config = dict(
    train_examples=97500,
    image_size=32,
    crop_scale_min=0.2,
    color_jitter=0.6,
    projector_hidden=512,
    projector_hidden_layers=1,
    temperature=0.2,
    lr=0.0025,
    beta1=0.9,
    precondition_frequency=32,
    max_precond_dim=1536,
    adamw_lr_other_params=0.0012,
    final_lr_fraction=0.05,
    adamw_weight_decay_other_params=0.01,
)
Rows from block 2, named by matrix and row number. Rows with one number belong to one neuron. Each number is 200 + 20 x the weight over its row's rms, rounded and kept within 0 to 999. All counts start at 0. After the name is the row's rms in percent of the matrix's.
# u: gMLP up (value half) (model.blocks.2.mixer.u.weight, 768x384), inputs 192-287
# v: gMLP up (gate half) (model.blocks.2.mixer.v.weight, 768x384), inputs 192-287
# out: gMLP down (model.blocks.2.mixer.out.weight, 384x768, transposed), outputs 192-287
u.48,106,177,199,193,205,187,209,148,208,198,170,213,231,203,199,218,207,188,154,177,180,183,199,194,194,205,199,215,187,205,173,204,199,185,189,169,209,228,220,187,175,177,141,203,148,193,172,199,192,193,195,215,239,215,232,225,218,194,170,185,215,209,192,180,248,189,179,176,184,197,247,185,170,227,207,185,214,197,193,218,163,221,155,187,221,185,230,225,227,228,192,170,179,198,170,203,207
u.49,104,222,218,210,210,201,179,232,210,215,151,191,226,222,190,202,181,217,189,201,189,184,250,198,186,216,198,224,206,217,209,247,185,163,206,235,181,207,206,232,195,193,195,235,194,184,205,192,184,212,219,173,222,196,236,187,197,181,213,196,212,197,183,205,199,160,204,211,204,185,205,192,178,210,174,200,195,161,203,240,163,216,225,165,212,181,183,150,224,204,143,161,210,199,203,235,172
u.50,102,211,183,215,190,197,206,229,171,201,161,200,213,201,213,195,246,236,192,233,207,193,188,238,223,185,188,198,224,212,191,186,235,231,201,183,175,195,187,215,183,199,199,187,152,195,234,188,211,238,191,209,204,214,203,182,208,199,213,222,235,215,204,191,206,213,199,178,210,179,212,231,199,220,185,225,179,198,221,193,223,163,201,193,188,188,232,185,191,211,219,227,160,197,235,189,187
u.51,116,196,230,234,218,200,181,201,209,210,205,212,168,186,223,163,222,195,190,145,191,204,190,199,186,202,209,186,204,230,212,212,224,247,198,203,244,207,177,194,196,177,223,201,183,222,223,194,200,158,209,149,196,173,181,204,201,252,183,205,215,204,221,203,190,243,216,235,184,199,219,177,207,161,212,205,228,203,225,186,210,216,183,212,171,216,220,187,178,224,189,171,201,224,206,214,219
u.52,096,235,209,220,177,191,204,204,189,189,200,203,184,204,209,203,229,235,198,189,204,227,175,178,199,188,196,196,180,216,229,203,187,190,202,198,203,182,163,239,235,183,195,179,177,196,202,199,221,187,209,200,183,210,202,167,200,213,242,185,219,189,180,176,174,219,209,198,201,190,235,224,207,201,219,195,167,200,206,229,145,203,151,204,199,182,230,203,223,213,228,203,179,210,213,211,200
u.53,098,202,222,193,194,239,230,202,180,181,191,236,193,216,227,213,235,201,223,218,176,184,201,212,204,179,186,211,189,207,174,200,238,222,203,193,218,190,232,215,219,232,177,198,172,226,207,225,166,219,190,217,227,196,196,214,222,235,201,184,201,240,196,192,208,226,176,175,203,229,222,190,191,215,220,195,196,191,168,207,191,219,205,188,201,239,197,213,187,222,219,227,189,205,202,215,213
u.54,089,164,200,243,206,224,249,171,166,147,178,225,215,224,183,231,216,178,220,196,186,222,160,194,205,202,226,218,204,203,198,204,215,176,195,214,212,229,209,237,211,213,216,169,208,200,194,196,177,217,233,193,182,146,207,182,216,178,199,188,192,221,193,206,239,217,194,139,209,173,191,201,195,243,238,221,152,174,194,203,157,209,227,195,234,170,202,194,194,203,197,178,217,199,200,179,213
u.55,093,232,198,213,238,190,165,180,204,185,192,161,185,190,213,200,206,170,232,206,217,201,204,208,205,192,207,203,217,228,218,195,204,178,197,183,189,202,156,206,191,202,216,225,172,201,197,217,235,206,181,218,179,196,222,203,206,200,220,195,201,203,158,197,241,240,186,177,187,220,179,152,176,236,182,168,203,172,222,217,208,204,209,209,217,185,217,166,184,181,226,189,188,204,194,181,215
u.56,111,173,220,175,199,236,185,183,181,212,237,192,201,218,216,206,198,251,206,202,202,194,191,191,209,193,205,219,206,209,200,184,183,196,197,165,192,172,209,176,215,175,199,235,193,211,222,207,161,220,209,219,238,212,202,176,193,208,218,180,214,205,206,196,197,223,245,166,233,221,185,225,201,191,185,187,193,182,176,234,197,202,171,185,209,212,208,191,215,185,224,172,230,186,217,196,215
u.57,103,224,191,181,198,187,205,193,205,239,227,184,222,202,188,226,202,243,210,190,201,207,203,213,182,209,183,195,193,172,215,179,192,209,227,189,205,198,198,217,217,222,201,190,191,185,204,177,185,227,233,207,167,203,186,194,220,178,218,233,222,214,151,234,181,187,212,215,219,225,180,204,179,214,233,225,240,241,183,196,182,198,189,188,154,195,179,205,225,206,230,223,194,209,218,193,177
u.58,091,193,193,214,210,164,204,195,200,160,208,191,209,183,192,206,191,175,217,179,166,194,209,181,195,190,164,163,208,207,201,182,202,167,161,198,207,191,184,200,207,188,224,169,197,202,148,219,195,165,208,225,189,213,178,185,222,205,229,223,160,201,181,204,220,204,220,209,215,206,157,193,210,202,174,182,185,177,222,197,221,195,194,181,178,190,187,162,171,203,174,148,221,227,209,199,203
u.60,104,177,194,213,220,198,207,178,197,183,198,188,203,185,228,164,213,195,263,188,245,201,236,215,181,179,214,213,222,201,226,188,199,192,208,207,215,194,234,197,216,157,159,178,203,208,180,200,157,184,193,210,233,212,192,165,184,231,217,191,238,181,254,182,188,211,229,176,207,194,187,198,213,220,224,192,233,233,175,162,221,189,214,216,208,187,185,220,206,198,194,216,180,213,189,176,201
u.61,098,246,215,216,197,228,156,183,199,231,236,196,204,190,200,194,193,187,215,185,242,192,218,208,216,226,184,243,181,188,206,214,217,204,196,206,209,239,200,240,178,232,198,209,243,165,234,168,224,219,203,204,179,190,234,200,201,164,179,200,233,242,178,194,190,219,178,190,240,196,204,203,179,199,206,199,204,218,189,206,177,232,167,187,180,185,186,184,191,183,208,210,251,216,214,185,173
u.62,096,214,187,189,216,233,205,202,186,212,196,177,226,190,207,187,232,222,235,192,206,213,236,198,191,222,191,194,192,156,218,192,188,201,235,212,182,187,214,197,196,177,203,209,188,210,192,235,194,187,194,189,214,164,210,223,210,194,193,209,217,218,201,179,162,209,178,221,226,206,176,227,211,184,217,192,161,227,195,179,208,219,227,236,225,226,182,183,173,202,194,223,229,203,199,218,229
u.63,084,218,190,201,183,211,199,196,190,218,224,199,172,220,229,208,202,228,205,199,194,202,240,186,207,206,187,228,209,196,177,216,226,170,195,200,214,215,209,256,223,201,183,200,188,183,198,179,196,221,197,197,219,202,216,248,185,198,237,192,203,188,207,205,211,245,187,198,175,237,212,196,210,204,158,210,177,221,190,208,236,200,211,209,209,227,199,211,223,187,237,242,195,230,188,179,236
u.64,113,185,214,196,201,155,186,198,216,159,230,167,196,177,166,195,184,218,224,158,208,200,187,203,213,240,229,211,154,214,184,196,183,182,219,223,199,163,199,216,191,219,190,183,235,188,220,223,218,242,173,175,196,192,184,174,173,223,207,213,190,170,202,185,206,225,193,218,220,185,171,193,208,199,179,190,226,212,219,197,195,180,210,204,213,213,194,182,187,195,178,197,207,174,245,195,184
u.65,086,202,191,187,217,211,226,194,200,184,205,185,187,237,183,170,231,204,175,190,178,225,228,209,197,200,230,233,224,184,228,180,199,172,216,193,192,196,231,233,190,170,200,210,212,212,193,207,166,208,227,195,227,198,180,194,213,187,158,188,201,180,238,243,203,201,210,236,243,180,200,183,206,220,204,224,242,233,181,236,184,213,187,215,252,187,212,203,198,236,228,212,243,207,192,238,169
u.66,105,204,200,175,206,191,216,158,186,178,206,181,223,176,203,182,228,169,200,218,185,164,188,219,219,193,185,205,221,200,193,193,234,221,184,189,187,213,187,196,174,232,195,224,190,195,194,195,201,208,197,171,171,197,212,194,202,198,169,238,184,175,212,206,182,176,204,215,217,195,207,180,203,193,181,209,238,193,216,216,155,174,199,208,195,237,200,203,172,196,225,169,222,205,168,213,200
u.67,098,233,224,182,209,212,204,196,200,180,173,243,193,182,207,200,204,178,224,184,223,206,193,222,203,198,195,197,209,220,164,200,193,189,175,185,159,223,202,181,189,231,217,194,191,255,163,202,192,217,211,189,221,205,201,208,189,220,197,219,208,221,202,208,213,202,210,172,172,148,199,185,207,178,174,185,180,209,200,204,191,188,194,163,204,189,203,204,213,193,195,197,182,199,233,223,155
u.68,095,208,201,181,206,213,207,202,229,189,199,190,191,199,199,197,259,202,202,209,198,188,172,176,214,198,246,215,213,176,204,243,165,180,172,188,197,241,182,215,178,229,187,142,183,180,190,181,199,176,182,199,207,185,181,188,215,172,203,226,178,187,164,163,179,198,232,163,211,222,235,185,205,201,223,174,194,215,145,172,185,214,204,200,194,177,183,218,163,214,216,158,231,180,182,194,182
u.69,080,181,200,227,199,204,205,176,211,245,175,220,199,196,228,195,208,186,205,190,181,199,225,200,223,201,211,176,226,241,219,190,221,156,176,194,232,187,205,207,244,220,195,195,201,207,196,199,243,197,215,219,184,164,182,176,194,216,193,200,204,221,221,219,219,198,205,174,228,162,179,223,205,220,209,177,226,195,201,175,190,175,197,206,197,212,196,200,192,223,208,164,195,162,205,181,220
u.70,086,195,211,195,191,223,231,226,232,204,211,234,202,207,215,219,197,183,227,168,204,192,181,225,223,198,196,241,198,193,213,194,220,160,188,197,198,206,216,223,240,230,183,165,180,207,223,212,227,204,229,174,232,186,196,176,209,166,202,178,218,219,211,176,208,208,217,172,226,201,190,197,218,198,224,211,216,171,184,208,216,219,218,206,206,218,225,212,193,207,210,231,162,202,217,186,175
u.71,097,191,207,235,196,224,215,184,177,193,190,178,155,165,203,199,194,190,181,175,188,205,226,182,212,211,158,245,172,218,178,189,175,235,201,220,228,189,216,206,160,205,215,202,198,196,215,178,198,199,212,169,222,177,214,174,213,175,184,171,229,210,182,191,173,209,225,202,213,199,169,222,238,218,187,224,200,239,202,227,176,192,193,167,236,200,185,221,204,183,175,212,219,196,219,227,212
v.48,097,195,188,187,180,226,171,194,180,214,209,202,189,201,200,209,178,249,221,202,220,209,213,215,198,192,230,206,200,230,223,189,233,172,179,185,216,176,203,192,205,211,212,219,203,205,161,214,197,169,165,177,206,236,204,207,208,203,198,176,230,194,199,241,184,214,199,195,202,191,172,225,172,210,189,209,204,202,194,196,180,181,228,206,204,168,188,189,211,235,209,205,197,204,174,201,234
v.49,100,212,208,221,182,184,178,144,168,217,240,211,220,167,164,167,208,183,184,246,191,185,217,185,235,153,206,191,221,227,198,197,221,190,226,177,209,213,194,211,199,228,198,198,192,208,211,186,220,190,206,215,183,218,194,236,172,186,238,224,220,187,213,202,223,265,177,212,223,228,175,193,183,196,186,193,229,216,209,230,235,203,180,191,213,202,196,211,178,190,200,163,212,209,228,204,209
v.50,105,200,190,178,200,197,192,218,183,189,202,168,192,214,195,218,204,176,184,212,219,193,182,203,205,192,167,202,178,202,193,186,192,189,172,190,193,225,250,211,229,178,202,215,192,168,221,208,197,180,230,234,164,228,190,175,168,208,182,217,189,218,216,169,212,195,226,209,189,197,206,194,221,182,249,218,229,166,208,162,247,210,205,204,165,193,162,210,192,181,219,239,201,194,246,223,228
v.51,110,207,215,197,171,193,169,234,201,215,215,205,196,173,215,183,189,187,189,171,206,185,182,176,214,182,219,190,203,207,204,208,180,247,219,235,191,201,185,211,215,214,198,199,212,209,214,217,205,168,197,201,207,212,165,263,221,207,174,193,237,209,209,205,209,238,204,242,206,226,195,207,197,187,189,198,230,185,255,160,205,198,168,219,200,211,200,208,191,208,202,184,204,205,216,210,169
v.52,100,193,209,192,237,206,200,217,223,173,215,177,199,135,182,199,186,209,163,200,155,223,205,218,197,185,170,181,195,229,183,235,184,217,176,188,204,184,241,209,244,168,177,232,188,157,202,205,189,205,204,192,156,209,197,181,221,175,209,200,211,245,201,206,175,226,181,213,180,192,198,182,207,212,183,147,189,194,208,226,240,165,181,207,210,192,223,173,202,172,192,174,210,189,204,193,181
v.53,102,237,199,223,240,186,193,216,219,226,155,168,212,208,210,186,203,236,225,187,195,198,234,212,193,175,161,188,187,233,219,233,179,230,193,218,215,194,211,193,192,195,213,196,239,157,215,175,139,209,188,233,192,172,228,193,189,193,186,179,174,188,201,206,208,176,178,171,203,178,211,205,181,183,160,192,167,191,229,242,201,211,201,181,220,191,189,189,231,218,199,222,199,191,176,191,176
v.54,099,214,245,174,216,175,187,186,228,176,163,191,242,207,160,252,213,189,213,176,228,238,188,216,179,195,214,194,185,177,199,167,190,190,239,228,195,203,210,178,190,210,201,199,218,183,194,210,212,191,202,223,183,216,187,183,203,180,231,218,205,198,196,199,205,200,192,192,206,224,202,200,222,217,202,179,220,221,218,198,193,202,234,220,200,193,202,212,177,214,208,227,216,204,223,202,195
v.55,093,177,213,239,198,222,183,227,159,191,192,230,169,188,196,201,174,209,199,210,180,162,231,217,244,188,220,191,220,244,197,225,167,198,197,221,200,205,244,224,208,201,175,214,199,174,190,202,237,232,187,216,211,189,199,233,226,209,215,195,162,161,223,202,163,181,227,192,182,208,197,188,184,175,180,230,189,226,185,207,216,193,241,218,202,225,201,176,186,210,196,231,200,214,185,178,198
v.56,102,193,185,199,180,218,179,197,176,187,245,204,181,218,183,221,206,192,194,201,219,185,179,197,192,177,204,162,219,192,205,181,209,208,216,159,190,175,195,213,227,231,188,224,182,187,214,204,180,200,154,202,198,192,226,196,221,191,199,240,208,208,218,178,201,181,172,196,192,231,217,193,172,206,196,198,231,191,203,186,185,178,193,181,212,196,181,242,208,173,205,214,199,205,180,225,204
v.57,092,198,223,163,255,247,212,136,191,225,210,186,225,190,190,169,193,201,194,183,191,205,175,207,180,167,181,212,210,225,229,184,224,226,229,189,193,191,173,191,189,163,204,161,203,200,176,209,174,204,200,191,185,241,164,225,186,200,172,190,188,165,159,197,192,163,208,207,227,177,180,200,197,190,195,195,204,181,208,234,207,192,181,210,205,234,196,177,212,206,212,209,221,185,244,206,218
v.58,098,212,226,183,164,205,214,219,195,226,228,230,199,184,211,205,193,223,204,181,173,214,184,181,249,162,217,225,207,228,191,199,235,206,204,199,191,239,172,218,213,199,218,201,205,173,206,230,210,203,225,183,215,227,162,212,199,198,199,186,236,175,177,174,196,210,179,176,213,214,220,192,183,212,175,200,205,199,224,219,210,196,226,186,221,211,200,223,207,214,194,211,218,185,197,175,165
v.60,113,214,231,226,178,197,210,195,194,179,188,199,224,219,202,227,205,188,208,204,186,215,182,253,184,185,166,190,189,232,224,261,214,191,214,225,185,216,204,208,181,182,236,170,213,219,187,212,204,207,209,212,197,185,148,160,213,184,215,193,211,191,227,223,195,192,174,184,212,165,197,218,184,188,231,182,228,196,182,237,164,220,234,216,186,184,186,150,187,170,186,195,191,191,225,221,203
v.61,107,231,220,213,207,154,242,187,159,169,225,194,199,216,191,209,218,203,230,202,208,230,207,223,183,178,195,194,182,173,169,174,180,228,214,219,187,177,181,194,213,213,168,175,190,176,217,209,172,188,178,214,227,211,210,189,194,173,173,188,209,245,213,197,184,191,221,211,209,194,173,203,178,208,204,206,171,215,210,210,211,186,230,172,227,201,216,247,218,199,208,199,190,211,226,213,231
v.62,101,168,227,175,198,219,194,170,192,223,178,208,187,207,177,208,170,204,222,190,223,255,204,211,210,193,204,225,183,192,185,204,235,211,220,223,200,197,192,185,210,211,211,227,231,195,210,215,210,236,160,208,170,201,197,209,204,170,183,219,166,218,207,196,214,212,195,174,201,190,191,199,172,218,218,192,193,216,150,201,211,155,194,186,188,153,171,251,214,205,201,183,164,200,200,207,240
v.63,098,205,160,206,229,158,201,168,197,197,203,171,209,177,192,211,181,182,209,236,230,182,181,215,191,230,156,226,188,182,184,192,208,211,208,196,184,174,193,198,208,161,198,212,251,185,156,207,244,188,214,198,202,172,210,191,212,191,210,210,204,197,204,201,221,215,199,188,184,211,191,190,174,192,205,188,209,204,170,186,198,202,170,185,211,222,184,214,191,215,169,178,173,184,190,216,183
v.64,098,200,176,237,188,189,165,215,197,212,187,207,179,191,224,197,179,177,214,234,213,169,148,211,194,176,168,227,171,200,178,181,188,217,172,216,218,197,227,148,179,205,169,204,181,181,216,193,169,173,198,172,214,195,193,196,206,186,174,201,215,198,211,214,169,191,186,188,201,184,218,199,239,226,185,198,213,204,191,200,211,255,181,224,180,208,192,191,182,181,218,184,235,198,230,207,189
v.65,089,184,196,216,186,213,208,205,195,182,195,165,200,216,197,182,207,192,197,179,168,171,183,174,207,210,225,204,220,236,222,181,199,210,197,195,230,227,162,196,173,200,190,179,187,226,217,206,200,220,186,214,199,155,204,172,216,168,208,167,166,196,201,197,191,186,210,194,217,167,193,244,216,207,181,239,195,179,206,189,190,211,236,176,187,228,178,198,180,224,203,205,224,175,223,233,224
v.66,106,202,211,192,209,235,233,199,220,211,200,191,195,203,183,199,193,240,178,163,202,215,202,208,201,188,226,183,164,170,216,183,187,218,246,209,227,215,223,144,200,199,189,195,230,176,211,235,191,183,175,173,199,169,145,193,157,213,219,200,189,196,195,189,205,209,196,239,229,206,211,186,213,220,188,180,204,217,201,183,173,186,171,184,201,172,176,179,165,221,187,188,226,193,216,187,212
v.67,094,220,210,191,219,229,155,178,203,234,236,207,184,157,212,204,223,208,204,192,253,184,180,220,210,169,191,180,190,197,207,214,215,199,214,186,198,199,187,183,173,217,210,188,204,206,212,204,232,198,176,220,181,198,166,165,197,233,184,193,254,219,184,188,195,219,213,208,231,187,194,207,197,204,190,198,205,179,181,212,230,198,169,176,175,189,173,193,221,195,180,180,219,179,217,194,202
v.68,102,198,230,205,195,184,179,244,202,178,193,203,218,195,192,241,192,189,235,203,190,221,224,156,228,218,187,217,206,222,203,212,212,210,170,211,212,217,162,193,214,195,205,183,198,238,219,211,177,216,219,222,219,191,177,158,190,195,230,190,205,196,249,165,183,245,190,207,213,205,197,179,206,184,214,179,173,201,210,175,228,196,179,218,187,200,237,205,201,151,224,211,201,177,210,214,194
v.69,093,181,202,219,209,229,185,222,203,228,224,209,182,199,181,199,187,220,206,170,194,210,188,203,209,222,241,188,255,202,195,225,173,226,193,199,191,227,204,159,169,176,183,196,224,192,196,203,208,209,213,228,218,205,171,199,185,193,192,197,192,196,183,173,210,181,214,218,194,182,198,189,196,170,195,220,223,199,226,216,200,188,216,220,209,193,217,201,160,171,176,247,219,175,207,193,195
v.70,104,177,203,181,213,186,222,170,190,160,165,178,210,154,196,182,193,206,188,195,225,163,204,170,217,189,182,187,222,214,183,210,177,228,189,202,212,204,175,167,216,208,194,186,203,214,170,177,192,180,182,224,185,205,225,203,199,221,195,195,228,182,227,206,194,191,173,211,205,193,217,180,186,174,179,193,191,218,230,187,187,204,178,208,176,190,188,206,191,174,197,176,216,169,165,208,193
v.71,098,168,190,205,208,196,206,214,200,212,189,170,203,235,201,190,186,215,197,181,204,207,219,201,161,187,198,165,186,235,191,179,180,165,192,209,213,200,175,170,207,194,196,192,207,189,153,215,194,215,182,265,195,185,168,161,198,184,180,187,184,190,191,212,205,222,166,200,205,194,228,176,154,171,227,159,196,213,214,217,221,174,211,213,210,220,147,184,187,195,193,199,196,211,208,193,195
out.48,094,178,187,198,208,224,200,190,183,168,202,195,176,201,188,218,187,218,243,234,213,231,211,190,186,203,186,204,215,203,196,185,211,200,194,230,219,184,170,213,212,218,233,220,194,201,182,201,222,212,180,213,196,215,201,192,182,203,194,186,215,224,204,228,197,240,183,167,218,205,187,216,184,169,204,229,166,182,224,192,235,179,160,217,174,189,206,199,172,197,201,216,220,180,242,216,190
out.49,097,214,204,206,175,231,204,183,207,196,184,208,185,189,198,158,215,201,156,207,190,245,158,209,164,181,165,185,189,203,175,193,214,177,211,190,208,213,189,166,170,176,214,189,211,221,229,183,189,229,229,199,211,217,181,212,205,162,198,179,200,220,181,202,186,187,147,189,208,228,224,184,203,198,217,202,199,209,190,160,248,197,183,231,206,220,208,226,190,202,231,226,190,199,204,184,211
out.50,103,174,196,215,189,226,170,207,198,172,199,179,168,253,179,193,160,173,209,214,192,175,198,177,187,211,248,221,193,182,190,176,163,214,219,208,199,216,237,192,204,222,214,249,209,199,177,221,190,168,208,189,204,199,213,230,197,195,183,158,199,205,199,220,200,151,169,186,199,231,178,222,222,185,237,186,211,197,193,208,220,220,184,167,203,206,172,201,188,169,198,203,218,206,159,177,196
out.51,123,214,190,166,184,195,203,205,212,185,171,195,253,199,200,188,206,194,184,226,191,222,174,212,220,200,199,214,172,184,178,195,194,181,228,219,204,229,185,199,221,217,209,216,197,179,234,218,184,197,201,210,189,195,235,244,164,182,190,197,203,202,216,191,204,223,193,229,192,213,182,194,153,205,209,184,196,203,189,185,186,247,206,215,210,202,156,218,189,189,198,211,190,208,199,199,195
out.52,104,158,189,210,179,193,173,201,223,209,200,220,204,231,231,203,186,195,184,188,158,183,216,191,196,221,211,168,196,173,167,200,173,206,244,231,200,219,215,176,206,213,179,212,202,181,194,222,184,169,196,200,209,189,188,207,191,184,156,194,184,186,212,174,189,207,168,200,196,218,166,174,209,127,214,204,228,219,198,236,232,212,243,192,219,191,203,215,191,178,160,182,178,187,206,188,187
out.53,097,214,204,158,259,184,179,206,223,178,266,156,201,211,204,192,170,189,182,191,190,183,241,225,209,199,180,188,193,187,245,187,206,172,213,209,203,216,193,200,237,210,220,202,188,192,191,209,211,183,192,186,169,186,215,225,203,195,196,214,212,201,195,213,191,182,209,219,233,182,192,205,194,180,185,228,192,195,239,201,199,192,191,213,223,187,198,215,197,192,195,173,237,211,194,192,186
out.54,098,219,222,193,183,207,181,195,222,210,186,180,201,207,223,149,189,214,207,231,184,162,169,200,222,162,165,189,212,208,200,216,212,212,178,200,206,175,207,173,191,146,216,199,210,192,222,191,191,204,198,226,211,211,226,187,185,219,212,212,212,198,175,189,185,225,228,191,221,193,215,199,198,217,165,197,184,201,210,192,226,200,155,196,176,222,184,181,181,197,242,231,201,214,221,200,165
out.55,098,189,184,198,198,191,177,208,191,215,221,191,226,210,173,219,182,220,202,210,171,175,173,208,207,187,206,194,177,204,205,218,195,206,219,205,223,205,203,183,196,170,207,209,194,208,210,193,207,181,185,207,165,226,177,179,224,228,169,205,217,186,214,162,194,201,203,197,213,213,206,221,220,203,174,204,185,219,207,157,223,192,185,184,213,203,205,210,194,246,160,209,200,195,209,227,186
out.56,104,225,206,199,193,170,237,149,184,199,178,229,191,192,217,190,197,195,200,187,175,189,212,187,214,186,218,217,166,200,205,172,192,226,196,209,159,201,215,217,161,218,203,189,205,179,186,212,234,204,190,188,178,223,214,203,204,225,195,210,180,183,203,187,185,160,200,252,178,161,192,191,181,178,210,194,187,199,217,189,192,199,206,208,206,202,206,224,211,214,184,209,189,221,195,222,235
out.57,102,179,190,196,199,200,215,207,240,182,168,198,212,206,203,182,218,176,214,200,186,196,193,179,213,245,232,215,206,210,153,221,192,236,210,170,186,167,233,188,187,224,165,224,181,191,228,191,195,196,214,201,202,205,209,143,222,191,204,185,201,173,223,177,227,204,185,186,178,205,210,231,179,204,168,183,189,178,236,154,229,195,183,217,214,177,188,203,199,205,224,202,226,190,181,206,203
out.58,102,213,202,196,181,205,179,169,178,243,188,204,201,212,204,174,209,216,170,225,191,222,207,218,218,209,209,198,225,194,201,193,211,243,194,188,232,158,208,160,176,205,193,205,225,185,208,195,185,228,191,220,198,188,204,209,160,223,200,204,221,224,216,183,215,206,140,197,156,171,236,188,217,185,181,171,189,196,231,185,188,216,183,193,231,221,199,234,183,177,184,231,208,196,176,224,207
out.60,106,210,191,172,215,216,219,200,173,202,192,201,173,224,185,240,212,193,161,199,197,238,179,194,255,182,179,196,188,196,199,175,205,191,179,218,169,187,197,201,187,221,180,194,215,218,206,210,213,198,187,197,174,231,197,179,183,210,211,162,216,188,204,163,202,176,226,167,173,198,199,179,173,230,236,202,193,207,237,191,201,204,221,176,205,214,189,209,197,201,205,175,201,215,173,181,184
out.61,108,162,185,186,170,195,221,212,177,184,236,185,193,226,197,186,144,194,217,207,200,200,234,194,200,171,192,204,186,236,208,210,208,180,213,185,196,214,208,194,243,178,220,179,196,213,227,240,217,211,208,184,187,218,201,185,167,179,168,213,234,185,188,184,228,176,238,207,173,218,199,200,238,237,171,215,201,241,231,191,207,225,208,223,201,229,191,216,217,243,209,188,181,195,159,196,208
out.62,100,197,212,241,178,172,211,214,197,202,216,208,194,198,183,192,186,198,174,212,198,214,225,184,219,184,204,208,211,227,161,201,210,179,182,190,188,204,219,188,185,183,219,215,197,202,165,228,208,195,263,199,237,216,164,206,205,219,243,205,187,179,202,244,207,178,184,201,213,205,212,199,212,171,172,193,223,185,170,224,189,208,202,189,174,209,211,229,213,200,218,197,176,192,209,204,200
out.63,096,183,236,196,192,211,203,219,209,208,205,202,198,199,208,201,238,201,192,183,212,226,193,155,237,192,218,205,157,226,212,233,182,195,204,199,212,211,228,184,204,214,216,196,163,223,244,186,201,175,249,231,162,205,198,164,206,213,200,209,211,209,230,202,183,175,225,193,205,171,197,186,214,207,223,209,192,228,210,187,196,226,210,197,186,201,194,201,233,166,198,182,187,227,244,200,177
out.64,103,185,210,205,198,184,204,174,217,164,199,207,196,184,192,239,204,174,191,209,191,209,215,210,196,210,172,198,194,178,206,181,217,210,177,227,206,185,218,218,164,170,221,174,189,200,176,201,221,198,202,218,179,212,234,197,227,170,194,210,184,185,198,215,183,201,204,202,199,194,238,193,185,200,201,186,173,174,201,187,217,185,201,225,186,191,191,169,203,225,182,202,197,202,164,177,176
out.65,095,208,181,202,214,183,187,187,234,188,217,177,220,210,216,169,161,184,223,217,196,190,221,222,216,207,196,181,193,183,227,231,198,207,195,194,246,184,190,220,180,210,184,206,215,232,202,195,185,212,185,219,185,200,219,223,198,173,198,221,187,200,196,170,227,190,176,177,158,216,234,234,221,182,194,223,204,187,207,185,204,157,215,199,195,190,221,205,187,180,176,192,198,245,196,184,197
out.66,102,175,184,242,179,210,205,222,213,242,228,203,181,182,190,183,189,193,204,172,185,244,204,181,231,196,195,220,202,207,218,187,221,211,196,211,208,186,187,213,204,193,197,210,209,189,194,192,215,164,219,189,194,225,216,208,215,181,214,167,216,207,221,192,207,191,216,222,211,227,192,212,228,208,221,169,187,177,184,156,210,228,181,195,157,208,223,217,230,193,187,223,223,175,228,216,182
out.67,101,195,177,215,228,214,175,191,222,189,230,193,201,214,205,192,203,205,185,199,165,200,187,201,193,197,198,206,187,190,251,186,213,209,230,176,250,185,172,203,215,166,219,184,180,186,219,183,189,203,175,223,165,206,215,225,218,187,177,179,211,195,192,213,158,180,197,211,210,215,213,234,198,187,179,208,169,240,194,185,176,183,189,219,202,209,210,198,233,222,233,185,190,200,171,209,213
out.68,099,186,200,208,197,215,173,192,187,203,193,189,187,219,202,189,166,221,175,202,200,218,222,192,184,165,178,177,217,222,205,208,192,228,205,189,232,170,212,190,218,189,195,203,194,205,210,215,193,238,198,215,209,222,188,165,153,218,188,197,207,222,221,221,242,220,212,193,198,185,174,187,194,191,214,228,188,213,202,214,207,184,168,205,219,203,156,192,252,186,175,222,177,197,217,205,204
out.69,087,196,256,185,221,193,210,208,195,200,209,210,204,184,183,197,166,179,220,193,225,193,207,199,231,177,189,206,174,180,211,203,179,225,203,181,178,214,196,167,180,188,177,195,195,166,209,228,213,199,191,211,218,244,237,184,246,173,198,195,152,194,204,188,165,215,183,223,199,201,228,191,234,197,242,214,186,198,221,213,192,228,196,197,207,199,218,196,197,213,182,197,202,200,143,175,222
out.70,110,196,210,217,189,188,201,201,157,186,186,204,196,197,200,205,194,242,211,209,186,221,200,215,213,203,186,213,195,172,217,205,204,208,198,240,196,219,178,211,179,190,202,194,211,213,177,227,214,240,214,153,180,191,186,227,201,212,188,181,241,175,167,200,224,196,209,218,194,203,171,195,208,242,214,215,193,176,218,214,197,202,234,228,211,214,177,212,217,217,221,201,170,210,260,231,201
out.71,106,215,199,226,174,201,192,215,226,186,206,205,216,178,156,197,178,193,233,189,185,203,226,189,224,186,231,194,211,193,193,214,173,198,195,199,162,156,221,188,203,197,194,198,210,199,216,189,207,187,232,187,221,184,199,161,217,201,171,216,226,204,174,191,194,196,214,186,200,184,209,169,201,217,175,208,236,182,222,213,191,204,194,184,226,216,207,173,175,193,178,209,210,187,184,171,154